{
  "vocab_size": 51,
  "encoder_weight_standardization": false,
  "encoder_depths": [8, 8, 8],
  "decoder_positions": "rope",
  "eps": 1e-10,
  "max_grad_norm": 0.5,
  "cautious_weight_decay": true,
  "max_steps": 4100
}
Rows from block 4 of the audio encoder of a small audio captioner, named by matrix and row number. Rows with one number belong to one channel. Each number is 128 + 24 x the weight over its row's rms, rounded and kept within 0 to 255. All counts start at 0. Numbers have three digits each.
Before each channel's rows are labels from the 100 clips, of 14976, where the channel reaches its highest value: "responds to" is what is common among them. Only what is clearly more common there than usual is listed. The data: simulated sounds of rotating machines with and without faults.
# conv1: bottleneck pointwise conv (encoder.blocks.4.conv1.weight, 96x176x1x1), inputs 0-58
# conv2: growth 3x3 conv (encoder.blocks.4.conv2.weight, 24x96x3x3, transposed, each kernel summed), outputs 0-23

responds to: fan
conv1.80:152113153149142129191123132156144179122142133143131151133187130108128111136130129142135148144149141157162138143124113112105128122159122093085134102067114134046046116089145142111
conv2.80:104129142079148119121124082105090076140142149115152112109147102128135129

responds to: speed: slow; electric motor
conv1.1:147080148126123124189128120141143112129141145129133117116144131148129112156103115131091144065106108165148110118166074100166137141121144140084087136092122104081098138095121100104
conv2.1:142113154100113133084178111106144105131141122120140122093114090115174143

responds to: rattle; piston engine
conv1.35:125135143134124136138135147115129138138160100086091111124143123076078081089146161156170135126143127100138144177114101125140096124152106069136124082110108109122121132178102149129
conv2.35:100160134117129133126124082124108098102090166136111128089114129129170099

responds to: electric motor
conv1.55:146135139101155104162125119136142103128119103146129126119136131087168140136139101116151124144134132118118134132128129115177114147123163142150148139188176087197153157125132146139
conv2.55:111127096105108111098095117179144104080137124094129123156119139108113106

responds to: fan; state: normal; speed: slow
conv1.67:144103149124102131141148146127110116127132108136106130122127171139121106161107116103114096147118131124099178135163125128118103096139080100074098100130090095105126116122088134144
conv2.67:122150132126102165126145064125121089173120121162120137139137112152149146

responds to: reverberation; text has "room"; text has "reverberant"; turbine
conv1.66:113164136169128146165130122137107159131089098058112089118116137062107102148116118116135134119137156134148027173133105136102119079131110088126146117113119117166140152160091150119
conv2.66:132140099148105159150104075101079122121112120128115128139120155108090104

responds to: quiet level; conveyor; rattle
conv1.24:118092119107134125104129137125119115103106133126114162102155118104156137090124149140116147174130145079139130145127144151118124143112119149105116103088080133062100136105095115093
conv2.24:123133135155153127102129141147157125104123150143140127142145147154044147

responds to: quiet level; fan; conveyor
conv1.74:142079162128069111117120162150138110146119116113108126124142128118166126108119132106137098166142111123144107092160115132102136134161090146094078102074073139061082107132117119088
conv2.74:103128170114159105090155100101170097112130122130152089114107125124143139

responds to: compressor
conv1.53:102088107137129117105120136111128123128098117093102146115124112090108146120128110120093156177119087104092099117130085099136109140135111158113134127109147106123113083097122146114
conv2.53:163116108135133184139089149172141132135148127114131146167131148149165120

responds to: state: faulty; rattle; bearing knock
conv1.45:124143138121146110137128112146160116133132168123147115128117094107112121119113128115126127112110106185118111120131119101131110117119159122123115146135122141144122086107092125108
conv2.45:126126095111090142103099118164137112134084109179126137134120091157115137

responds to: piston engine
conv1.29:157136132100147091121154138116100111147139154129120157161055115154172099101149119102163107133133129112163115140101145140137152131161106153144127142120110180128101162180088149110
conv2.29:108161158144137119114094096119178087102144156125143135106131111105160123

responds to: rattle; piston engine
conv1.50:096122106078114097081098103084110120135153126150121113121140125144089166116097130103114145154103117133102102121116139135105093130108158125152137147152155106173167120118146096140
conv2.50:123115053163108142142111134138117123132088111142113144096129111161125105

responds to: fan
conv1.13:118137154143108120116131126123142115132101127125127134126129132106131103137118117108090113152124114148100139165105147148126129100155111116090117132132105131133112127136142151134
conv2.13:168111098103124162128115118171120093114092125141119131165103126102164138

responds to: fan; quiet level
conv1.60:127159142117146146137126123120146079129134075119128125119073090140148089081117069072158030052096139129164185129152156109159131141132112132101134121122119148131097144112133118116
conv2.60:127097131166124137075123143120141074091156135116112098138122101149146127

responds to: quiet level; fan; rattle
conv1.57:142150149151116105175136115142148095124091101168130135114128118118105122102099097093120118145119110139131148117151079146155116093129153176140121132154123127155157139125141138138
conv2.57:146116085135113107095077114147147104107141102087118131128114155109161116

responds to: fan; state: normal; text has "fault"
conv1.30:140130125119137105164134151142129165093142114152117122138161192125178110137134133121139132129138181125108128141139126145158141127133100130109147100079120132082114128088134137087
conv2.30:129163147090136129158139064138078106121138124149150127098147127139128131

responds to: reverberation; text has "room"; text has "reverberant"; squeal
conv1.94:137121125104127094101115117116130162112139124133112127137147107128086150150091168136118130141128130134127128120127123136119109149108124128156135173180154129157140110127181125141
conv2.94:124129168137103087092111157126112129099120123153097114108095083148143114

responds to: rattle
conv1.70:133091125112116118114141129139121129024120153100125132125130118103142137139091108145109127154130085119130106126128113105141156107156122121106090116120145149111120079138115141102
conv2.70:104143120128129073131114131173142129127127131082136112123132092172168116

responds to: piston engine
conv1.37:134106137128104124126112135138151101087127136135131117123114136175115109154075117119086110113136137143103151066142097122101138116119125105113130079118088138125100096084143100140
conv2.37:129121170137126128155147125148117150164123109113116131103156099165193130

responds to: quiet level; fan
conv1.76:151065128145124124107153141131121128100142129140116099126141135104146127120129137122140124132130143138132162118157130095073132106169120125085112083085075132111075140131086150108
conv2.76:113115147143155159099156080140140093141119169126130112119136137148179147

responds to: quiet level; fan
conv1.7:135126145152114146133118138130092114139150126110122145112125150117100128180150147160151135105129143151147104128092133109134112110169139108117131143133105154135127169150146147138
conv2.7:122141135092122172131135079148101088140099124107098127137104128101159110

responds to: fan
conv1.71:111139123135145149088148153121096128163140131101098120127107159124090143128128158140109144146130138089088044166077127156064130092140131078133132114140086101135134125142126164123
conv2.71:143166132131122196165137114121103111163124159103110114155132145124128108

responds to: quiet level; fan
conv1.34:148112150143129153168127154144107141092076125160148121127155124089137125118156117095120118146133131127127181142145124166126157126168103107097140080107114132111095134133102149136
conv2.34:093171145121117144144142098156064113137127140107131123119162145159143117

responds to: fan; quiet level; state: normal
conv1.72:132081146130119107141145125128106126150149162143138095136109112153130163139125162155128130115147136146164138111142117104122124108143123098137097148145095143087095119146139137093
conv2.72:100133141128144099085146080126156077124098123144140114100135101142152135

responds to: speed: slow; compressor
conv1.22:145115145130139133117146139145149092088107128076142067119142088086126127134108097091116106127133127127136098126133124118114117116148117064120091091147121094107114145118137123126
conv2.22:100157120111124088108130100149139101086139113080136112093112122147124095

responds to: fan; quiet level
conv1.82:121115161181118145134158154152139123107124127121143102099078124134112111148137122114147130133120160136159146152136126121093119094154084120090086132098097133111082147143101143071
conv2.82:092131158119134128095145065113146081146131166108130117118148137117145120

responds to: rattle; gearbox
conv1.46:158134148145133148144119124133134139122113118134129122113116127141078162169131145094142100168094130155150121134134128133122106137135129146127135139134111159121143069131130113077
conv2.46:161157172157124136083106120153133120129102112140154123095103106152159145

responds to: fan
conv1.69:133121146136122142150141134150107122155137109137130123131151124120118077153147083134131125143138140130137174140112125135117094123135093101070127092095087139099065138139126148091
conv2.69:156156146119123174140141108160125104177127139110124128152160144135168159

responds to: rattle
conv1.48:120144097107142100135126140100091121111138122126125114123128116111128142150143136155111134156115090137124126150138159113141092125100148144172141151140167079144166104124161102151
conv2.48:101147070135150126119118133201142123094114127110118113116146134111133143

responds to: squeal; piston engine; machine: electric motor
conv1.64:132128112088118102127120146142160113162125054112106155120137140140166123138139092089162042092102152099157158130163102108152145156117109137111159128108132114101106152076144118122
conv2.64:163120159150138148085152128136125082122152108119139101118106115173159111

responds to: electric motor
conv1.85:124128126106114126132129133120113116117094136145139144106148141110127131113166116118114147132102140097132163150154147135160127104135121122093152105117130117120131112106122138118
conv2.85:135137135091120113161120095144057142152153130133149142117138110142144165

responds to: quiet level; gearbox; electric motor
conv1.84:129126148151119158141144139139144105158129151138152109095130060154147128094138074128089136091103106141132151116149100146167125089152161149102115141104152124098104126130148120108
conv2.84:099096108114118080101126124108105112116166111087121135086133108133108156

responds to: fan; pump; clipping; text has "clipped"
conv1.68:103143127132125133150115150153109143116128122036127078125120144060145088126139143139156118156111120107105033156126117145097099113144090109137140089131112131142127110139101134135
conv2.68:099106151120130128138137104105117111099090115123124099124116143083061126

responds to: speed: slow; state: normal; gearbox
conv1.92:136104125126123107142134117139180121135149141155175137096180137175102177152134133149108128126115086164158110105140133113141126149100156140153136172140144105131134132140171084116
conv2.92:146130143141113102136166132096121146151163150095120092134139106179115093

responds to: quiet level; fan
conv1.78:144109156117123082141159124120148178077155133124155132125184134136150134170107108149125138104139134170159137145128131116148133147187125140112098102104136135093133105105120175113
conv2.78:084125116074134088135092074121111130106126123130151116105137119105138124

responds to: squeal; electric motor; machine: gearbox
conv1.73:144086123113088086122115134135141139127138129113125125118136135130128162134065156149102118126132118118132092118116104121136123105123146137127138146126134115124132111088163125112
conv2.73:135135143086129126125182142128081110103147143091138111119146142118080117

responds to: fan; clipping; text has "clipped"
conv1.15:121127156142148115125141148152172138104127129106145133121112090126130114160133097109125045148119131135114146157126154138145116083122105109116102118143132118155113131148101138097
conv2.15:144152116121120155114128063115085098110132139087123121153113138125166138

responds to: rattle; gearbox
conv1.11:146128116145136107119140148121126122164143131123161155127124091141118138154128120151091166129150102149140107144143142108126137149128129128118108142101139176125116096152099118077
conv2.11:154130135108189153105105104085143116162139142130131093146148112145113111

responds to: squeal; gearbox
conv1.16:149115119141120110104108146130140135105141141127123123097145122118148119158116112148109139104126115153115108133122131105124120132107130127137126158137144090116139114093184154138
conv2.16:140145133061112118151128131130101116134100134106112103140134144089181134